config = dict(
    model='image captioner',
    encoder_patch_size=[4, 4],
    decoder_width=192,
    decoder_norm_position='pre',
    decoder_tie_embeddings=False,
    shampoo_beta=0.99,
    precondition_frequency=25,
    max_steps=4900,
)
Rows from block 2 of the image encoder, named by matrix and row number. Rows with one number belong to one attention dimension. Each number is 500 + 40 x the weight over its row's rms, rounded and kept within 0 to 999. All counts start at 0. Numbers have three digits each. After the name is the row's rms in percent of the matrix's.
# v: window attention query, key and value (stacked) (encoder.blocks.2.attn.qkv.weight, 192x64, the v third), inputs 0-63
# proj: window attention output (encoder.blocks.2.attn.proj.weight, 64x64, transposed), outputs 0-63
v.1 078:476545517425496409528553531485495539491484532546495497454550518456495519384504500454483466505469444539568533545564571549502493460534454512497588432509505489468543516500481465530498472526539503
v.2 093:475499473530516484541469594556477445489530489558457489544458523491527445563487518445462566563435445466464474539503515583512505474526486454457578492493507535489517511564517476466449478554431514
v.3 091:570431457421505551521544515563446498474535475490516506506504471542533510564467428588513510476501493454505492527431452424544497483497508479514470554457497475481472559547577535535488502553456460
v.4 113:513602459474526504466522496501514535489416504511538538474436425528467546501484523465528562448491479508573430510481518501510454476475517443526467521509477460475573534428441521481492543520413548
v.5 105:493486595436491494541537443445484441540503513512425465469500494463539480498553499522486569503501435478475504480405546492486443470467519456543575488485481592519490528554474493479440481482507440
v.6 093:490514490461537505550588472555540446481471393519493497503481463511579527543540552414567455496489532532539517478504490489523480511485551518471489480511501579491480520463487530495409448498577460
v.7 098:431507502469495475458478449464502502487500433430548415525450564420521505512452510546529432486532483459466460516455509471430559521432498532484501524546404482527462506530505433501533465490518497
v.8 102:545562571471500497508433521553537484539395503489497513481525526551444562461512485489541449472509511485497606523455450542494509453501498432536536493501514508563513500528505473456424452438531530
v.9 088:503515422519520496508482473468512532531483495517513478439436576499445455537485456492519502541465561474465470561509467487559449523517555479424538434591512543460493471514487497453460482475424415
v.10 110:494533535539447489579509492547508495481556442532584477496551513404450481476485478425500450399534482480475490481423517446494472571506482515511464486499463480525476505475523500509483580504485578
v.11 098:530444529516476476516513455592465472514458488401541493482499531466552556556448530466489475462552497482505486449466503423462499469482508405497501504493555462411471539493534581475483466525526525
v.12 098:460480493469519431510467477488528580500494498476524531479551504512460463533465439503518517526482490529550501485470635467475551426507517566494534499506409601472516519536554549475473550521508491
v.13 116:539452504531611501459479466509567574477509541557479476487522511553555455514555528486501483437532490535464432522487577460431474494475497457469512541445506518509546487522539491493406504490499564
v.14 101:445437503511530467445479463493586436509541483447492489454542499481454548568481465405502463542498506508468499491554498454512486492563494518526528459456451551518488527597437451501544545454527502
v.15 101:543444519470548556579527509473478494523444428504474465437502474532451455519528500508500548579498490546444540469464411459484530571471532447512510494500479545582559459559486530522515537501514527
v.16 098:435507518500499475558517454578538576490525459506456541523462449577523527516522438530511519422580513518508520471495513555497482390489486542457517485494529440477523531562504478592517500515519482
v.17 112:520489427513417512542475470431480470519501469484478485481465541556492491594458506498495556482477484438474441538499500441517507583495506469390495554474480530515521518525595491523493481548445469
v.18 102:534533447438451560484477548480545382468465518555515552483441528539474506443491486531464503521456552531564480488495511558489456477562463495521518556512489454519460484570471486512538542441471550
v.19 102:481502494573454471521537483532411451481478419529479456412460509469501528455514527381506553476517510509521489522578543443534477456517492519500515480467497510438541463523434552513499536476548483
v.20 101:505500504546457558440500520519545468457488509459482478471464470535575429562450494455454504539484557432475499520423484460499493630508455562484519418504495526548489501472479521453519492481492466
v.21 113:493498531568484479559532545595479491524474455479435451494497466453436463524454504465485488555480460532506491542473496490533379550538531471509484519488451436524515527445508528445424559502509530
v.22 119:501484572485502535423455568556540478480527473491563497482457537545529454439598541476487525583497456520404492558482510521540470578513503528410482505501517487518500514481520499463470500478468471
v.23 117:487505534411521463452476509491551514462428455438476492464479549440506511484470494469530506480531424501515500429497458544519485420468483579531559517485388498515505465539446494519558450482520519
v.24 103:446470493484492553563530471595520473529473493452527568529570476476428473526476479508508483488490540499555544435501473455475552458474494520592486530485436513497428485567453534496521580479528496
v.25 104:494509568460506457498522465491442528563434495547521547519572460475477527456445476500514454467501544500510558438473448505511454416521458478572569518462503550481465567541507553499561457494534528
v.26 111:436469489512528494512480504565453437438535549615557481496541484413477548530462491531565480503512515537460534439513456548541524521540403515520496503466531523541509517519486487561525488527546469
v.27 115:469498470492487550454414561495516484519550463547483476474486411523485540582506441521518563491509496436408465467476461451538489484449571427560513522504535454510479493506519458500493526507453447
v.28 100:500501580461506435501523405448516524507512522452473483450462520490500518465522456471536396439519417484524506439526476539489503454482536519437575559517432455473460486510446493479477459479486514
v.29 099:492523455488531475474503503492411471587576528554525503479516545572471450582479458579512517454504491481462523489571457494523488502499496470507454459468489529575505559528529527553490412547494476
v.30 121:442531527414458508538467500491508481453466513519471505493539527561502505496515528488519455510433440549444593484580493588454530445558506543504548482511446506499491551514450550526569529468495543
v.31 112:470487500551476488437505560493517458503495406434538414526541464564527541534577494481510570516530517536494550468438500478491553437499539481593515514519472522501421497511501445471525530509541511
v.32 112:504541480505478543572515494490433519522488529525482545564495477448447594546469516533587475510485490536514477499469599542451463435473496553494479591503503429458489552530513486522543462528481484
v.33 095:433414515506521517482519523497484449456500563507434481442539467521465436502484457449565492485443479551486624464498414572496515449532518468482532502472511523455495489526468470507568502515480482
v.34 090:509500570470522380442504567516537474493534443529490419449476501511518511492545551473481544546498497527528439469523427530549537466552547472499484513500487543508464486585534449469517471550515451
v.35 096:426495483535525508484507482478547501483484551566607520525546552573529433442497473512463528449489492481513509488513552484513550561565452530516518439553478501562522520468449456563544455521482550
v.36 081:490478552509548449511538511516487445550505507456402450498490497562515531469573542461496475512561489543534542547520454581499463451447547490506504552525463520480488467436480553498483475403511561
v.37 093:573443586447556485474514451549490475555472555495522467608488539526481537505555497458471519512529493470510512472515493532522461440496480448431543467499477568479431458495514481466544420508471501
v.38 088:506446571524503465556515455566482545523501522545509542505607511485513506497515558468522523499489490470497573551529478546413456485529549479505501536442419573493516429506526447493478443540492531
v.39 093:538504504556477465451471393458499479461537442553473466606519564496519503498482563534554526502499531513489501514506465537498590473541479519566554509485512565464481497502451466457473447510439467
v.40 079:578463497487480543421448523495462489518486475520573539509524412479499482550542456554466544493507491410485465465461521419456441492427502517497445522489512497488543523468516529446495530424532541
v.41 109:484498557437497474490536499464520479456539540575609502475436538473519484466498510538428506512475441493475473461505530541481501481499385530469494569550507507492484489506422479555544454518567527
v.42 094:537449439507495512532485521522487487440482455460533476536491563513491553502460529458511493583522496489457488526619476496579495461572459508498435431531504457421414528490478531499498511489535464
v.43 101:506500575458499558535510523518499523502519522498554511472517512499550497459577427410479535582499446518509572560570483535490470573535479466550508507492532517434465416554519482490498506437503506
v.44 103:448454547467513514515559479444494550523523508537440543569593497507573521539519513534493496548503507510487524499554505539470554524517438480491521440540517590488415579461501501542532447519482541
v.45 085:515504462548613456453514461516454534519555464553545488446491453455532502449543432489540501481510448478522473455518479446526475455526587502486458475464461496511548518519545462492507486517413573
v.46 088:462533437475507527548543468518494507519508504444500506411460511506501579517474486516579548599553428502556552479550555453538533464506496490470552451498460441463516552521518494534526543493550535
proj.1 095:546522540487427487525465510459470537559436513428533538531446523504485465582521507467444546510535501598524513495494471541392546493448481485475424558472495490456462495486493545501527491511538460
proj.2 101:535547519554535521397461477423452418426507478510515516510543465473482492504516493498525473485474509450523520478530452402501442580472536555540476475547462469494500548499507533556491579486508479
proj.3 093:472529444546493428493519556460576479553508452572481500476493502547507556492495504438454470470526496497462467578536508539486502505528509492422585461496441484479559484429484446533466556549522539
proj.4 108:487526482489474541508428527408555544471500459476446533509483518454477477452566494506515480541537523584514486508429491490448520525528475532459534519453545523498418511487600488522459513565583488
proj.5 099:505484496503481398503482483469475539461515467393442521525522502535505431488506526485459533458473534452529490485566468502522530502525511603504401478508551525504552492514486547573485526581484464
proj.6 104:491499457555411549480456552454483470474526511522470439541482476505502528505461458460436501490486462555462448504545459561517430493450422463541501512490516392479519518543539486557492508428473482
proj.7 093:491504451481496473511547522538485542494476537515579513454617494471496486516465462513482456536507412567468522478468492448525520488534541491496488539493605560470564405527475511475507523501440542
proj.8 104:498435424491440493588522544457452510443579570526511550554538528498526418493479542427474542549499544478499478488523538535500512468449509528516493466500456415505554569492493496528510523496483527
proj.9 103:494441574492527576488519506512484508442493485558467455483534474531555524481464459532515507506467395484495497450509532489450540494509521514451442563452414454526510581504461492508482564540524578
proj.10 097:453537527432525482443445631509460503492459523440518563529542465449471526550473489508526567555524545542433518474491480448497464474512530469502489438533547553505540502488491488509455443445489486
proj.11 102:486555459468515441480440558434535456535554450549451457527513441469483532526554469478504549493414509524514502493416510549521507458554483524551400446521532474541521494463531518464474507477459509
proj.12 106:547530580488440504506479509441501519456452404539515513445565471491500488491497490497457507473515515492525494462511443536532533390571485487519473570515493410514467480417481500545547466522458490
proj.13 121:499462549467498617457529509468524418596515462434516516532467510484468539459495525487472539514442488451519537486509506446596503452519474549531461496505535554458502513469520559506530452539510447
proj.14 101:523517530463477502528494537551406521544512465606565525575526454476465485528461476516506519422523491524531520496413520528526512428499504455499559497514503469528492444458464500572453422502487516
proj.15 092:480494484549492504517472545496482543519552486474495455501457537489515521411468469529491509568480503447462434501541528458576476480579480500556493532487484435580542477568495392488466526525456442
proj.16 091:408452484588529477433472537452521445503486525527477446526548526472531535537479526469515485490539479524490449566512508408510488517521451439510473512540461490489522440524544511426551563429491525
proj.17 113:590478476451485522500522503529518550500443464522477548431491565446489407445461460498512444563503497543492466408490481562502495527486511479538495425471501461473485473489473513544571441486440488
proj.18 108:545502468511600460620496463432458509545553463506540502457542498504514494568528486494480503464520543543491550458471509505583498527492442531465464448459553525516537507504550552495482496568552493
proj.19 103:504482423397490560427489517493500521461499556411526511498503511512530548487504511570554569481488508464436535514454543519542521512456539490481520470515447540499542581477497484412518486437520489
proj.20 103:517476440547437464533451449543505483537494502532502521389504573490567579485550540528434569527488503507458497506526500579520542456457513506480485520474524451420472452521481478465533480522524463
proj.21 116:506531455495524583494541471446526498464476492497612479454488491553547427527524522487519504489458501468493525487530391545493549410463475501562528575564518525485497500542440515525534500473493471
proj.22 101:581461398514484491516501479498475451512448520517470465506598450431459549549521485487511541480476514454520438532490493498481527445528542461459454483555496452525541446568536507561540457536483458
proj.23 109:477447477444521498473526486534547494499564504508489489523431465526475543452569492507478512461477396420547486595525472456497539494508452460520587511497483531562480558494507499431472500520524572
proj.24 096:457506555567522490464506433467528556498483595500542435507497515549560463482456472447466569510471507478529509448469488548460515596488465492527509472527552564526521510485532552448465508579501536
proj.25 103:446557558474584502507437516468588458521510522479546511477413469494488508529544530533461516544525454477571487472552485507527521561443519551431490448503468489506491561552531540473441484528512548
proj.26 099:484516499449415567552449546468498486532473485400522518439519496490455531436517525458423543566426523443479513464520538509539497492521481516494482464578534485485562526495515458473479452569497522
proj.27 098:489495560507433467503515448554465459554493529503433531469489529521469469494547573530487579538523542521526451513524524572520471468489444509437549530547517497526513470596439576527504532442529513
proj.28 091:434455508479569534397507535552478490530472488534462542566531443543440514470481468533582518560498449442545468551527467466520449474524484542505549434512486557530487531487513505543507538511448502
proj.29 104:481465539461438565539506543546556411460436483488459509471522494521516423452479459504432457520511501595554444496491539536483501475542524472484580461511526531468541451480477553482484456502531538
proj.30 110:478462536611522538458576547422486518557452476494488467501500475503477539488460414488473485449511512478546465477488514469536590504539518492474517459497485535447544529524538560491426525510556440
proj.31 102:506506540609551520480533450488471482480553605526480499498435507449487497456539499489516546423488522435493473582484527575451505496535463472515469551463504537535497510509470566495472570475525537
proj.32 105:586481505577463459552511494559465480496503506477548458483483551443484473525590469461487527563477482480576491503523408486469508511487486448509519562595507433517533497549548499525492504478529443
proj.33 108:508529500450531493473468582515557479552482457528476509453460555463527505473533602529484574449499530455400440509482538482448462528449563560543477493509546483508512428477516462505493466523485477
proj.34 104:495557485530584531581471464501533475546525414432457517516488476511513498445522548519434453527535533518535540521489561520542480575523490488533521520531554464424455442472533515458550529451520530
proj.35 094:463435488463523467471474477549478414524553568424426471515507566539535525533504467480521527511492503425440426508469460548512513469433501467505490505400511529496470513538509432548484504498545487
proj.36 091:485526553469453505499560497555468511456492480536541499492491545430461545516415545502486497520489520517503560492486461496399461574528503513498512568443526514444552440553418462545500505422502497
proj.37 100:419479479468518485533466480488554535424566539566466498409463521543490524496501445501544523517526595527481526516441529542446477519535502547447505525565472526564461531483472490570498475471504550
proj.38 091:449519532535449385488519509457563543495420443516482441485444529498458576552481486512385485476538535522484453497519479453517473475523512459534550540493504443511536446484485541531532510505496482
proj.39 088:484478424460530505556480594455491543507467492508478512536471496508498471427558519469479466575550577471478526544443491549526560488492502500444491473433484475623511571505492502485504476482484533
proj.40 081:506489488478525481540493512466473508551486556550516547517556443485502573492410439455531514486523458559485522465440588504550545471555522534458578422468467563500532483466500518504482557505548514
proj.41 098:437516492447510527497460522635514524461574545471429446478485541511496411494542475470548476536462517499558513495452502543487491452501544478569485475492440556480526471542527542561506522488509509
proj.42 093:506480490436485537508524554526472506516508470480529532510444528561561393455481513539528519423442477459485562520483495466514496462442379525489545516553452511530549572474501470489510473513545468
proj.43 102:496467547466460425521525569464551478544497490492477489431499521532482539524510550537498535434500509507513509489508536437490462526451535438436494437478517510483559503435452437533523454599524581
proj.44 093:466541494538476443447486596520463513541498482471508574427467521437508514448500541517471562581464577460520495542476486507517517468484583472463504492509494460468497504491410425475453528483524472
proj.45 087:527473497483548522592490448474483521543504554494465520510542541535581513533555432533504510452460525494438547497544532440529401536509501555487534501479488484502464496544469535580483500472599479
proj.46 105:545512557519514435487496501512467505522519488474552502495498545496505420457466478536495494498368484475484568541570521434494490527425483543572417486533456529531554576500472500535527479528498488